From a checkpoint of a small spectrogram diffusion model: log mel input, 15200 steps.
Rows from block 3 of a small spectrogram diffusion model, named by matrix and row number. Rows with one number belong to one neuron. Each number is 128 + 24 x the weight over its row's rms, rounded and kept within 0 to 255. All counts start at 0. Numbers have three digits each.
After each neuron's rows are labels from the 100 clips, of 14848 (inputs lightly noised), where the neuron reaches its highest value: "top examples" is what is common among them. Only what is clearly more common there than usual is listed. The data: Morse code for random letters and digits, with fading, noise and interfering tones.
# fc1: MLP up (model.blocks.3.mlp.fc1.weight, 640x160), inputs 0-159
# fc2: MLP down (model.blocks.3.mlp.fc2.weight, 160x640, transposed), outputs 0-159

fc1.174:127117145129116119131146142076075130139106131080119107146078134125139103139135102147144180163143130181105103126132127148114108136150135136145181131113145084136117099131116145117149154118131144130135111109134136120148169110126102140058146148155115141134106103149093080124108073166157141103171095119140127127096099135136148144115086116128098103099134150103126141123130131132133113138135131160105090065120128170136120195123131111136141126147141097136116128124070115161119114069119138
fc2.174:153122134104111128120110118196134150170135144149134101126085140129128136115117139154160146123124134170150094125128114147166153142136146138125110125098149117132125112152132132073148145117151134125131154156115149127125119123119160125105139127158113124127116145121181085139140121113142150169124151140136145122098177173139130127129163079108192177124109110110147095098144114141129100132120126038105156155114112166131119055131108141122136148102123163200126141106146136126114143102112117
top examples: interfering tone; mains hum; clipping

fc1.448:114142127117126126107126099142133114165126138154146126133154110142082139176142104109136129155144105174116124103159107162143108114138129121141070108187159127189126120115086140136133133134129094156128147112124127087050101107139115136166156118098149111124131094108173103141156092125124127117127089099109148122139147079134153126122136131117200120146133094136136129116140108137123109086099097144134110087149128093109173098147147115130122104153108146120149124098115143132121090185116143
fc2.448:133116130119132131166135100129120152108129129152110134127097140113177126182148109107139129161108115073120129150167107169119123137125118106138084103075161133073095133109076134130118123130108175150121147125116130076176109155154133109156160142149150149109135106144140156111151062124125095121127080085150126126115131114122140121131120108127214147109120106120121132152146113155103146175147116116124106082140131127154179133153117150122149095134137149142134124132118119125116095096133098
top examples: white noise

fc1.284:172123100111151098144109121125140131141134114166164137136152165069143100143154116118130099166096097134103071111109146151125187144111129154153157130116168101149136163137182135133175159117126150142137103131098122154119149119133132090103159116107142110078158080170126144144146148138118129116101108130124155117158124112086130149115137125115136122113135154118149176129150104144128146180143144135180120119128160149121114114138109100152113105146113157132053136122090110122138131128164109
fc2.284:164142093116098134104112114133152130115110144163100129110104089182132116148154112138129169160150099118111192146106143141117176114145131154150157135148173105100122108121185132132111096136132099139107098122097126165146152133126126167124150141144141145069100075086143117106155158143125126132087115133131102113087132103179119156132125125116134126137133165136104176126138102145123111076110145125082136116137099123134116120128143154162143106133148161134060135130099156138116143126107144
top examples: white noise

fc1.602:114125095147104126136125099151151128141065154121125138135125154139133130161135131125111158102115125135088132111144120147097144141131087124103117128131149185133125197175138122100101126098129144154137143105133145126106141108137113128110140117100130136124156122120114112147116170140139177112107141114134117129117139088133156110130148154145115144121082150117154122148165131087130138119138124110137099140168111000102114155133085152118185104116133144165151096111142134127114135140130121
fc2.602:140119149129112107128135133156073107124147151120124130134158135142145131111147126099100156148104148129131132130096121106142098147152172130152120135133112091115097193119136144141106142076140161111137116159148128120129144122126132148134148142107125128121152120134154106088129131100053096144154123132121102130096223110140136128142154214099125104134114104130152138112102112160167163109117132101130137111092091198107140165114120157118118157154128119120110122149105129153115092106129121
top examples: interfering tone; clipping

fc1.90:127107095120087122143129119159135142127058130163145140115106138131133147160116123144138134072157133138133119125164161097135117162128154107137101110141132172195122181114086117129095112113132152143164105126132134130148145130114127149141107101137166151141126119107094150115157134120123128130136143164166152132091131095105131156108158127120120135093120117163149111123141062087143109176160129161164107166131138122102173118114112108084173108137099153100188114098105118114117141130130130
fc2.90:119108161136089102135134112126132120143146131079151130112113142135156137092140134095141146189139135147121111144082090140125120161128131168117157131142118110179135166157167148132087113107126155113166157118126126120154112117136130152133153112156089145115108130117137145072104140123117130136121114091168147131082127138103138099102158139146130124088128147171154144131121208122132106177167108128171115102130130111126069147110128115165127159126104086149065131111155120110120118105126132
top examples: white noise

fc1.2:114130134184092145179102118099129136135119140085122113097137099124149136139079157170110127135143118127096129089145123135131113134098150090149162171118138147129107104160137132154151116128105160085148125134112118161117134099148133135135154130129147146144129108147131169191118125101167118146141165183130113161143101085117100131203175116162150110115141147134096143121144170155142106154122121114138156115101091120144107166067167143112132116145106143112147145109098134101125133127117133
fc2.2:121119142193173121071109106114119141125154128085138128143122141134107125139091161159145139122111107140094127155150115133129129139150122079154097178148140111145143094168136147107120135128131105082115122140108131142128145153098131113126165119118149116162121120118127088055134112099103123136140152198143137154117093133137158136060124157151144124155105137123149140124156170141126149100137118107125116121138162097102096173152058123122147105140158155132135129142087132164134133115127122
top examples: interfering tone

fc1.129:135125112112121115146124158117163113137081121136136143106142121131142146110125118142162098125136136131156120105122127104094142130114074117112176157107129156092127085144133119104104138139128120143127140154134148196109159131148133139115139130123133129111134141110108098091152047103138094126165122119122123143144078148138245151130109151153110133143182115124123135109151138134112161103117164114135144122104106158134116205160149096135139109132127094146118135133101148152131112110147123
fc2.129:093089105108137120107117159140127113097095132152123150111095132127107121113138140152164139138099124106148138154117147085161110114146102102118128134138139163170108153162125127117132132145139124149117126134126153192151173129105130126147153112135126119118112147150047159145169097132158137131180134100138122149113177084122190152129113075152103122125096090129123114152186130156151103154148141075119114127109145129123117135133128128113142126171136085152119135171102119108120103095105155
top examples: mains hum; clipping

fc1.256:090137155091079116103154114156113155137109076126139156167157123122095109144122183130143105149150118065124162166155110108107129118089130074126140118132144111149133121123132128118121123127128177125144140114095107141155117086105130091148154141147134122126098124111119053187093105169121141138119101152144118138125132135089101138110149143113091128134112098138139118129127132126126139100164103130124158121137125130140118128088131122104150143144079128081105132113142080145105076166143093
fc2.256:103143164104175161154171115141131137134120178112124141086092126140158102138116173118114152132127121183113107092151095127120141153159131073119152135115146094110150140115139139112147134109125084117105132128104130143092115180129143155124165113105129132122154107126149208095076078169138159136119102164112138145148129162158103139155121114118096128122130101119115107111131134139141119158095097140132128133135124127088116119140093147102120148128172135137096141140129159115150073111115166
top examples: tone: high

fc1.430:123125135164104162145155068100046119148106180155145131147108151133114123131121160141114150155136163105143084131133135113109136117108144114166147128080107162078106137137111152136129140087113109111080134133142116105083129130128156158127095168135137074138130138151134116152135129153145119143138135111171074089109113124129113111098104105104138172110131124149125156136128142120091103146103113128142133118130156123094109121140158081083141114163121173103089139125098109158113141140113134
fc2.430:144097114092119124140105188159140137129079161083135133104107145150124110129135115136117127096125117127092083118123113137149095113087158153089140122083156126071150120138131094136113152102135088149085126124107123132089151157153072156085139149150117088125121124156135114117113131100130151120123115128159077183108123120116124139128159143115134098105103120149144117131118089104141102130093132114133107085130110144124150148139165125165095148147113085131139142087114108154103127069100118
top examples: clipping

fc1.244:143087096134072118136113093127130127118070132159138132159120129137141163168106150128125144071162144149108127140183162106128121148134129118142104085124149163191109195139096103128092112102131129139151095118122138141152174138108127137156109122119143167124154138131110138097139137133144128102125163159160143129101131097109131141097183126134119126113100125148147139122132095105152110176169125152153113169158130136083164138114112100086143116128127142112171118113086117128130110136137152
fc2.244:108096156125077075132141131106118133120136128102129123142117131142133101087158111106121137183164113156139124154074079138103097149143126149102172161111116098175148200124155161138100120128134133125158156131138146115153095139132114128145130110122113179129158141120111144085132156122137126150136097093175151133091118103088130112090131129126130124111133132133134123137136167103137119193182109120154130092138126104107086131116124072171120124132120107144094140123164122124131156112127149
top examples: white noise; thin (high-pass)

fc1.311:154125122089171124086144134183113130157110080139114144134127117118121147184138152124137130149137156131173162129141099166125157083145111114104118129142130188153159131142098152105108120091142113131139137115099147081115114101209138124134138126114124117128109133126161093130133153112095100113125096120138119105138148182108180139103101075100089115135095106103171141148156118085140134132141137107124142120088142152112154124103163118127098111150129137120087087149108131132134124140134130
fc2.311:098147143178175123087134136120131127108120070111088131120125116115126125052109093097124119114133108142080156141110169107113123083151166139160109147132114085140132128136178117153121116090111099108137133138177123168112137104139122146094134141117143098131107144124146088112113084134115103141124145145143117146148111123104082104110161103151165088145132145093170134116138161146112133120136102133124142112141107123117098126176175142134129143093112138110171123187127122147135169108123135
top examples: tone: high; clipping

fc1.403:148141146095104140141156145139114141133135096166153137148161140106125172111101124088137152103098082140128126133081138155121118180165121120107126143155130105089110154110116133124098095123121064075167151131133125171147117105115178127123132095109133156109152159148128101126159115150103113088103111142075151090077123141129138182111130118101153122133130146144112121123138137113121100107114187127084137123115140117121149117129108107132101167143079118128117122111133172112177147146110124
fc2.403:110139134144125151144082106126160138144131147085137137136139145093122069135171126137125147149091158109130108133174138128128120172152101123155133119145133130093123145153148119119081097134116068193165128119120122090148127107117058120125157087126135157160160086121132096127107117116143109132146167135067166169087117126135122069119138129145114138136132075150126123116124128123127103111103111119072122118128135140121120124123126096139119100121095162126132143118127147094173119169120127
top examples: interfering tone; rumble

fc1.103:112159103089171149146108146149109156129112121152148137143135152099144120133149150149148166125121151163145111138142157152126106139095112165097150176097169143139145132145149091122108093139123127106133155133088122097126090099143104164162156161125110146158114144103120087087083148094099127174080081105158163160124135142151142121105151120130112122114110079101133147138132166119155083151109122129162096121108177131133156125119141135156104131153098109093146121103112123161130089114107119
fc2.103:147151152160169152147152092149147118122140112105142148141136149097145135124105099101127163120115105166121109141117090104123141154097132087151102072096090115138133145111107165126110104130135131163122092124172110163135164097123150157096098156120143148114116108107088085081178133168128119080172171140163170095122123097157114139110140140127149145112113168100120101124125088140114080162110146133156128134141182121121102121122143134103118141129101147122110132112145129144127164125097106
top examples: tone: middle; rumble

fc1.502:133122137122139137143102138078148220106122142137150129133139117133117110127119102139113120112128123090123123121112131124107112127111103104123136107129125140128144091129131114140113140147078127125123130108141107134109124148086137136147135117129133122128144123124187111110141152128228084127126142115120134105150069134105118120127139084133139189130094112123150106115158152138107118111135123122119076119145112095141131175201159131100117124173118144048137154137117149142136094159102102
fc2.502:116089103134134097145131109154134165128138123127130142082146139122146104138118132111121114135120125100121144149122140106120109119124034139138112138140135084123082114124123134136138129133160117128113113142112079126142140137091128147178131128105119142121121136145105162113140130140186105128144120142124137160160215098107114138131186198124120129144122145131121133112095122129122127134145118128124178152170136103100145107085166152127101127075149108199158102152121128108121111088110141
top examples: tone: middle; mains hum

fc1.22:090165109091101124168118136151162151070124127169111100118162111122173125152144124134116133138155168123138132158136113105099127113109125122107128161115129160138134082137128098098154130123097115142145118125122127116093142115134139125108129135119146125123143141088133127148154132121191141113147142125127120134138059096115147135153122132199118072123109104130191144109119141197100150119120138144124130139091102158154142173123146161144167114137084136112100158142136118157129088084115119
fc2.22:077104112101153114104116126113146162195146119182126146148101140139106128155149116131097152152125167084148126102116124128104123141133146121125141147146116172111133160134139115076108128127166127141112144143134139123205133123137146105131136128154152130134093131154105122125175160116135132113134174130114116127120144090149130124090110104190101140141154102115091142126089130162142110143136129133134113150080140111106142129139083093151077124103187137181131126134127151116134083146162142
top examples: mains hum; clipping

fc1.182:099155125124132119147086149183118101121145116162118110128155133122134110117130135133109126137151136151140128140117145098229140130113110108120083120122130107106167118138138126206151128113105121128122120080125156128130143132095125122154136128133145123124149116095152109134155108152111192128145153114112144118126118113139149146129152101149106089137175132152140116063164112176130136129117136140137101155116101132136135121117122152111108130195101100085112058164135117138119108096111104
fc2.182:115107131127122146116088177109133157137123119150138108102134125135135114118133135121131129134107127122132125133117127079032141119132171124104084118123132120158190137134132127085117125102143141129128126218121102152126133114044125139139141126120153133099115119150107142138147110160132116122133141116129120114123086121119169139123171092158113154130149126120101114124144127167113113124124129091128106120114161124113123116076138131118125139169144107196131051088120134116133124107129165
top examples: tone: high

fc1.224:118115134122138153126109141065147118125144129141120180144136125127113136111140135132154113142129124122141151102120137106011128139123140123125172121137142150106142117134109124026128131130160123152123146191126183140122122127130127148139129128126129121118127129124091120105143115122062064136128140118120113127148204132125111140131166120141133162128114117124146114121167147137187151125135140116126184107140115123135125162098139128124162115142130102120118171122151132140135126099110113
fc2.224:132120136117125131138128145169130086107143135123123168140123123129121112124102130132118116111128126129127126149138139124026136132128153116129161116131139137126136143138125122076132125130065120124126118117131167134129128127120125121135131124119122130134137131117103133141127133145062036119127130121123142129138055124128100132128070130120137151134156140137153132143174124157004132124133141120122091124117126132135121054171133131125108139096132136112107081153151118114132120149124128
top examples: speed: medium

fc1.128:156068154174156122107159122105107143122126115150143127129087121172110148167083091147132117164131082157099111114165110168122144111102118130115103104177154113169154108082117133146155146125117122144119141126142133096107122120116105133172133138096104158136116112127110111137147130155126138159113117153090144099124121128154149144165171135133170127162141081164157103114133160148128101096077085121193149110125153103098162109140109098155131107127125119115129126128135146103115106147115155
fc2.128:139170154168106136149162139150071129104123141150098131114162151091142142176095086152114135163116098092096147142170104164144151146155130134115103102082146121088128137099110129135094111145117132146132141128149121094144139137158095125160135122162101095139140118128107140113149112163135132155128116147171111113140132150097148141095109126132177102098121087094107110113138153147136157169180098134057132103141093133154172119124152165143128098127135109134104129135117115143136111108134094
top examples: reverberation

fc1.589:135119125122109127140117126121143080126125164136136148166097126130118131157132129125109158136107111128124144090132105122062121132131085122128105126120130112118156184129130137064106139143137111127122132138127125140144112144062121152101141117128129116139132118131118105127133102117044154118102114129133142128129171119130095123113091040139145196145156112131162136159143127161082135135110121123114105101076120047120123166148089103131103107135124147122138132116178148121135131143135120
fc2.589:144138129117138149120113124171163093144158120127127113149114125135146121144133123102124096131119124105132131124144101141160129138127051134137085133126131102127072124112128139058133128077104133129133131108133116129148117127070140117115127134130131132144136127127128120156122145119058189138129124122136127120131124083136129139128145212131157108122134114128102128166104127203122124124136123109128117154049123120105118085065109121139132133122137162108122068095146122119120093147140108
top examples: clipping; tone: low

fc1.12:166133115157138137105133145117137122103109124104128122124134150103115114131071146146139080100167111154138161144098130088125155159179108117116098163135056114158133127060143109129078156151122134151138172126160128124122135080129149095153156153137130110087110114118136129130111117138127129121137097111175131116149127129159093101173151143143130119119131137142155164129129164127133148181095179114129113152108165098110069133139131179099122101130126129131138118119133148109168111103133126
fc2.12:166106120149118110160147149147119124141106144092119126124113095163122120124077153153128157097077119103137082103106108086136144109084110106118092156128065115088109122090139117145168104117127116148122167119158118110132139178128131165150157105121134142101149132141112128115120119140134121105145095097076115114104114125100106108079110149131147120136120137110115159130132165111121113065160185135128121135134074124150068122137140074092121115136137130134120115121122119146076112146131129
top examples: clipping

fc1.479:154168120153175087127161137147082145162144112130109154171137134169120116124111136107137109091119147087140126122115119112121157126120146151154139133147090169115124157162148154127152144126140158142150112103108130112076110115118111160130156096157088126166161100126138156116149097127111133072149094128044158177116134135097130168108149130104137159135147096151146149138134159129109143125109135135119115108118092147110103099119135171097156161158122112125162124104126115124169137101163133
fc2.479:157105122132078178125151136100080135086144117132139131091135112100144124141126130107150151086129165157139135135106104128142153106128144155156129138133090187128135107166147149133123117125128113165101110134110127105185118129106108090152152148083065140175095096147112100139146103142106128075137109144196097163149114118151109149148112114085135119118132120091106156135133162146140114149125144117115134110111153136143117124132114077102117155114128096112164108119110132122115154160083112
top examples: white noise

fc1.336:151087136131126117120135133151187126159132107127139127080144123154108131141130116157146109152083142145114148170131146141109123144082138101132155189124102139122087130113176140174160134174135115155112125140109119105084118117156150143143108134112175131111136122133094128069082117137126157097096089142138125113104112149141176145149158095159110141115129096120116137147094137141134118138139145174125154187089129179132112141140141134122119103162127151165143102116170146096137127095102116
fc2.336:136131114131127098100133105205095137083134131090120132105127156135108151153139125170104137109166182116127122118121124141116119125172119104115158183135154129135186138150130166140110115108143141154137119174122159120139131106130139110127106099142167130132110149134137147135106119138125133123116084118153171140110094141124151132115112109117117128123106129098110114095112140135104149105116160215154167141203117153119108172110130152113120112114110122151123100076164113152104124163122152
top examples: tone: high; rumble; clipping

fc1.353:146128114124108142128117091069125174111086133110153117144129113123134128140120122126121193112119148110125124130142121149053103113129080142137131125142163112127132130142122148098122138123116118142133120116124146115154148138130112136105107125135112127152109126120134120125149119141142128111143107109125120120124168059138095139115082193119169234133192109123160125124128129151103128129142137119138080121077141138112149152127095116141108101102129160072109073128126139153137096140134143
fc2.353:121110130122144154142112130138143193108156125131121146149117139118125117137123134136135073115120119116123126138137128130146133122123098133135108115121141116145122116128118133109128120112125135123130125099134130139126125125081147128129136121112127128129127111136097115125128131143135141120134128117134143133126211063135098124133110131136147029130121120125115121087102132187117135144123141248132166130056124114126120116093159111135157115170131152198113169077154121125134084143126133
top examples: reverberation; mains hum

fc1.177:104075172109096118089119131122141111115113168166115123151097184130135145101145147097127108121082125133140085136128104151131109130119106113098123112132123132061113098073155126143150098134120095163101143138153116082125142151133124094106074113088125107110166136105141110104142109118147132146078109126135134131123118100091103142078170125103164109150121129086144116135127106117126141157145137121154126126117177128140149143099091176129128148143116116122155137125155167158182124105128125
fc2.177:108152169118150143171117148148104130120127090151131127093157073120116122098155154123134128104183132118145169105132102128118113133122150108098108101134127116208117136097144126145109157121121164167145133122156128078126156104089115153080086127164122151132094139147115141133139098141110150146094115116126125137134127124167155146185145125082166114097125128173113124122146104114138112103101133113102105121158078153107133120147172099125119158136133107137134140142136091105065118099121135
top examples: interfering tone; mains hum; clipping

fc1.339:114124128137130105119137154194159172120158151138124151127116132136125127131129123115163092135129113147134112126116132123092151134126204114128078133128103131136160152119140126152130123157050128127129130106127127135092110128093152109130140115126134139110144100125136123111117146123051133140119143162125148127129074140139136131131135146141118143128105133139104124130228124114097132129117122215117175142080107063144120186137146123117134131139113117131163105120112138113123145139133113
fc2.339:128129130127126131130127132128131132127128129130131131123126131126127128127128131127106131129128127130126128127128129128140129126131130130133124126126125130129110129131127126111129127125138128127130126120129130125129123129132129128127130131125127127125127130128116130131126124126137127124126129132127125127129131128127125130129133107133133112130164126124126124121121132127143129130128130255129127131129132125123133124125125132128139126160130125127132135138128126129128124129126129
top examples: muffled (low-pass); pink noise

fc1.319:131098156139158156135134140120140118137108110114121224164093132149110119143116139142159090118130129139129097064141142123102158145122095123121153121129099149142109141092083114126133140115160130116152135219108128137113119129179124133176119122114093146105128137135160129118134118119115039113127130136113119128130139143147146115153123099105131174131148145124100126168189108085149125126148110139119163121171135110136135108169138116096145134152130114143122154113106136121141159148147105
fc2.319:109120107112143104133130140138130131112132102147130178121146140145122142127145119128162127134118146133144118121113133117103106119120100107145184113132137163145125111142151134159144116129066116115135110026141154129145146107212122133130150131124134135129103127139115144139120101110130076143137116135121096114129141189138103137128147217133115074120103118118151125179136133101082122118139121113119182140181142140127127173141135149120078118125136125149153088096100139129131127132141150
top examples: speed: medium

fc1.203:160125130101133088105195112145128136133129136133133141089111166114161146160123123087125141120120169109159127129106151126114112098138085088136133170110153103123128140147137174137082123100137136136130156136137113149096143106126090121133101141101074132185148132153117144179127176092117124129118116098132128169156134139153126098114152148138135124110129144144063165135135107115122121145111129147155157175135134143101140105103101095142103106142190143105172138114123142122108154166176143
fc2.203:155128137113125165155190112165132127136126125135122120186134092140096154156120112089122095117136169136166133121099151128140119159110099089133149170145154099135108132141143176132162139136128121138120166128143146133175137146138097135123101115147075128196121132102125112066113170092130129119111121103130126160097137126106114096140103137135145118145120153106187163124134107126128129108136133133107162173121124127149140128147153171147141103137076137116189123119138111142148148099082114
top examples: tone: high; clipping

fc1.143:120101136124120126145120140101096102146120135112132122132177110137095101126121138139165150110121134128128106116133148107133153139105098127111131146111154124129153131119109144103150149140079144112137130142125115122147169126159127135118127152104116122125092149101140103121133101112082123108138120125153138082112164153112106127154049139101154144088142117109086112174087117114135147101132126040156079132145134166123117197139126099117167136118116147185135125068102114121156151176142152
fc2.143:137106118099145125127147144209078136165153129109126103107086139126160116134109115136151121123116139116133142126138108162092150110152172117146115132116135134146185151161116141124107127127126140129118139116127160139150168126097148114083158107141135140140112128126109116143147123120088147126131113117115158122126152198135090116103160154110145088119116144109143115165208135142126136130118117143125097137157118150123141081128095165116104141131160130105126176216101133119136129084097117
top examples: clipping

fc1.25:134097100127134141138101155141179117078132173117137145148110153159126157141155145157137112149096124108153141140102085150126097110098120110168104124162115169144137087096104106109140114168124170123151137118091131171153158095131173144124141094138085094158150137175103131121130145145123134122151109110096083163087117110139119085152137103125147128123131105131119136121132123130136093157147163141143111134138152148114107108124129085149148161144168158111105125103136169142113085146064130
fc2.25:137114158127128136143147079151104135106122165146130122162113148160125108128105103091146112098105140116090132140171168090132151103086121146096160138158121085147130114161155137132157098159123173131153131111153147087149086087111080149137111093145169086098159126168154136115118107103132108144105151146095092096098129141149151171146123124126105139122133154134107122107123134134128094155142095124143129122110159099117155119123122092108118091124161089130151129123120169143115171155072135
top examples: tone: low; white noise

fc1.504:150134166172157142115129119154118150106135147154147124119122158145166131076078141111131138143165122105146113130078074172123154120160118142116125089151177094102112145127092129129091143093127168078116112116149118105143124097100094101146167076117145152126137143079152158117146143128120136130148110121133140102104158131110109087113132111144154143140140094072080149128149092133128112122164153127160142094127121107119114095101157124084122116138097116140118127116107102171106132131152150
fc2.504:089111106086184121129142132141132142119114170109159150113117146130162144181183125139131143102144120117122113145176202087123113106172133101143122153135092163112121148137159119114069160109113163174117151107112135144149142110144152113113092076130106174109146100095145161104116134116135127144117157123127138169114157123114140160108109120097112140146128152056119093128123170112117102125165119120150119123100104133135146123137166136169125129131109138125139131132133100154102141131137143
top examples: interfering tone; rumble

fc1.432:104165106137095137136128080212094092114093150135142141160086130146131104125127124143166134111132132094122124138130140122079107126123104124123079122138121114136175137129122128139121138107156117142136125052114141117162162125083117108159120124148121116122110136122127126172135141143130173118139116129127114149142134090125127130118068091098136122136103106115145128118110130087103121111120115068140166124122109116101129123151091108129062129156133115081144130114105121148132141210147136
fc2.432:099104108143124116125122088019132097138100119134133141110168136105153141130136146118168146111130109153118141134122152093114116122138097126148110123117127129129098135116133118094134120151140134127129123176129149124106132128121120157199125123112127131105132137159115125075149122131188120134111132148136127133130120120122120131129144130118107130132161120132106121152103118072125129135146113095123046128208156149144145138083136130141163122122136104202166087097117140118137147093103129
top examples: clipping

fc1.423:161133137117112155174097141127135133152156120132148138123156141174148124126132117201118113119084129208122164149167127147116110125118135092143154122123060111130110146148179138137125135143118096131126150133127129129088107124108136172146140123107154170157137133151119113166105116154123119081115124148104132112142114122110150146117109118102108124136132133136106122144173108118142107104117140083114130186163091137113111141078109128091088118140120140142118122126167171066121116139129079
fc2.423:157141120122124142090108152112129114087130096131094138143118126091106114129133121195151131120177138052113101090166111125137081149137148127139158128136060110106118117132175138117148128104123157148121146118113137120142108134118138087147114127153149099160129144118120148076115138151125155076102124129147121106109141105145144133155168117125093131117113140131099128141154122128130150132136121129135139199139162160134100116127175124092151104129132139139115125126192101187129110105123177
top examples: interfering tone; clipping

fc1.467:120128120108105117157088125141105120106160103123139144141159120125079124127130113124200117129120125141142113140117143126173138135122146138140110113142142132126109120117152131091119126135134118110123090177130142132116145106083139173156142134119130125130127151127138105093153105134087067127165140135120113113132151116159089133119180222145159124122200135115147134207130086109068116136117114113115110143152118120152134173142122136129138150142106125119094149112155125134100101096160122
fc2.467:129125136093123135128111122166118116122146104123139140128105133132113130138104123147150090137163101102129143144152108166218093132110153138117116139130157145108105115108136154103114108141065126122126112065140132124125134114098145119123128104119127136142134120117047149173132151124135132130123139115130122103115125078114111129114075078125152126155143136126129102208151135164176107150146146177131129131076153100117124073170145107151150134122120146085149141125127110109147115112120112
top examples: clipping

fc1.67:122111135124161112096134119138161132114150109172111133097127122132122118111125131113163105161109097120164160120150175149123113130120126130148165124113111131087129133118141124150130182163125160133107140157122123132134109122163155130144114123130137152107115063083062141102080100100149126099107169143143139143115093144104139135167176146121170095095124167093100139156075155109154146116120145092114137160134120153081131138118140160123165143158103136134144130105133149101151083087102114
fc2.67:099132131137168102128106128155134112088142096087131125121163134126081120132135142134093140096139155124119161156103098138138116110100127100120140150097135128133121105175101141096132174146099141153110123166096130106142120135119112154132164114133143132116157131091118096097148117145121104137111118120134125138138103131133085109154125092098134165106153102101124126135094142126092126142139111255119133122177106089116134110115142148118153113155125122110130134106104134093128162118144127
top examples: tone: high; clipping

fc1.259:153078138132149111153141109120142126099115134111132073153123115126112125137113123129190130115133134122122112128129105124108103118124114125135147131146124090116074099123142112120109160145134120132114137177132168126179113144147147148130116154132154157118137130137149117112138114096205179134142116121140117135153124175123099129133127156121089095127187118128160128155141128152203131154133128086132145136164119136125133169145149163134030154123149106162132108121089094121109151114128125
fc2.259:116144126127118121126125154152160144130120106108136071131131116118130110114128137097166154154143148109147128127122130160131147120131141113113131137127124110113168154109125142088130154106112131131108114140118157161105136116130124134163109176116129152135129114123088127160116137149193187114101131146140123120139124165119083118131133127137102075130058131125100110126135137169084112125144112183137074122185096156131127087084072126127219105116121124110154146101087118125104128116139135
top examples: mains hum; tone: high

fc1.276:173125140098125140097086146157118136133105153151133132145126139156115172097147098160133128147112071112099137139173149179126162090104133077125103167132115146104124128144118163128082160120128134169185083129187122142134074159136100176127094139132121091159135106127100125139112134096134127094140109124156167158105129104149131141161134136167112134113127147111096153128132130147136171137125123134109123141109137110097143117126113173130161147150091096108107125100128098154106117139115142
fc2.276:077129122166134139084167098148146132141129139107138131161129152166113076168110164086133139102117173105151129134092097094118102095098130184132150100124142128091120133113135098136075155124129140093201178133058132120138167151118153173118157134139142093097145161127109123143136124163121131165110143124169165096104129137149121120168130130092128118112132122101107112122141130109122167131138135132106117129112147144105110128126117158128148102120090171127147132117130103152119144138131137
top examples: white noise

fc1.291:140136131100102133137111132128150170157140092132137108149171160160079148098136117125156106119119075146126128136111143137154122146144113114129132140162127124068055145077150138130104091138122102120114153087126115165148129135101137139142149117108129141105137133146117109090128113121154145128129138135084130087126135132151162167102181104085124099163117123142097087120155129106125125104123204100131139103111153113113130052110085119124088152140129116149132129147147147116151148121150129
fc2.291:110152135140103132115152122148132151174142114136142139161148141148066099155104128148125116147125181118128115121127111144087143145170149114136133127162121125074134147163117117121084107126143120148130106168130150096170113122133115138096125117105146152149142124138113079095143143134119128109125147130088141166102123129172098085099139086186114152164098098147092163124145143195092118106133076138130120143135151136105115150138079076126122108131135148116122123140125131112150111178165147
top examples: tone: high; clipping

fc1.289:099107087119118146139105082146146114091145123177186117128115122164105102120122105129131104124190184139180128148125119123130127085097103089112116135127152121136134139113168163126126163108130102094149131127139124089099181138115145122134145109147130163166092152139129124130107168119132138127112093124121184111099139092160105167130107122099125148156142148151155144135128201091117142139162141134111144137114151121161149120147102129165138120135106108115155120114106102146081101132118104
fc2.289:111138087116136114124111086145160154149176147164070129120141138087146088116121104139125146129072175125169130115119131136131121168164120083108127138138149123127129108114159162131127094156125158092121126117147135091151183108133150139115143139092106087161167153111117139134098160126122142131116080125136065106151124099099114162128145132101124122099113151114112149123139202098132114105101157134146134134122107123088150126130144130168113115132154114120147133132104144102185105149137152
top examples: tone: low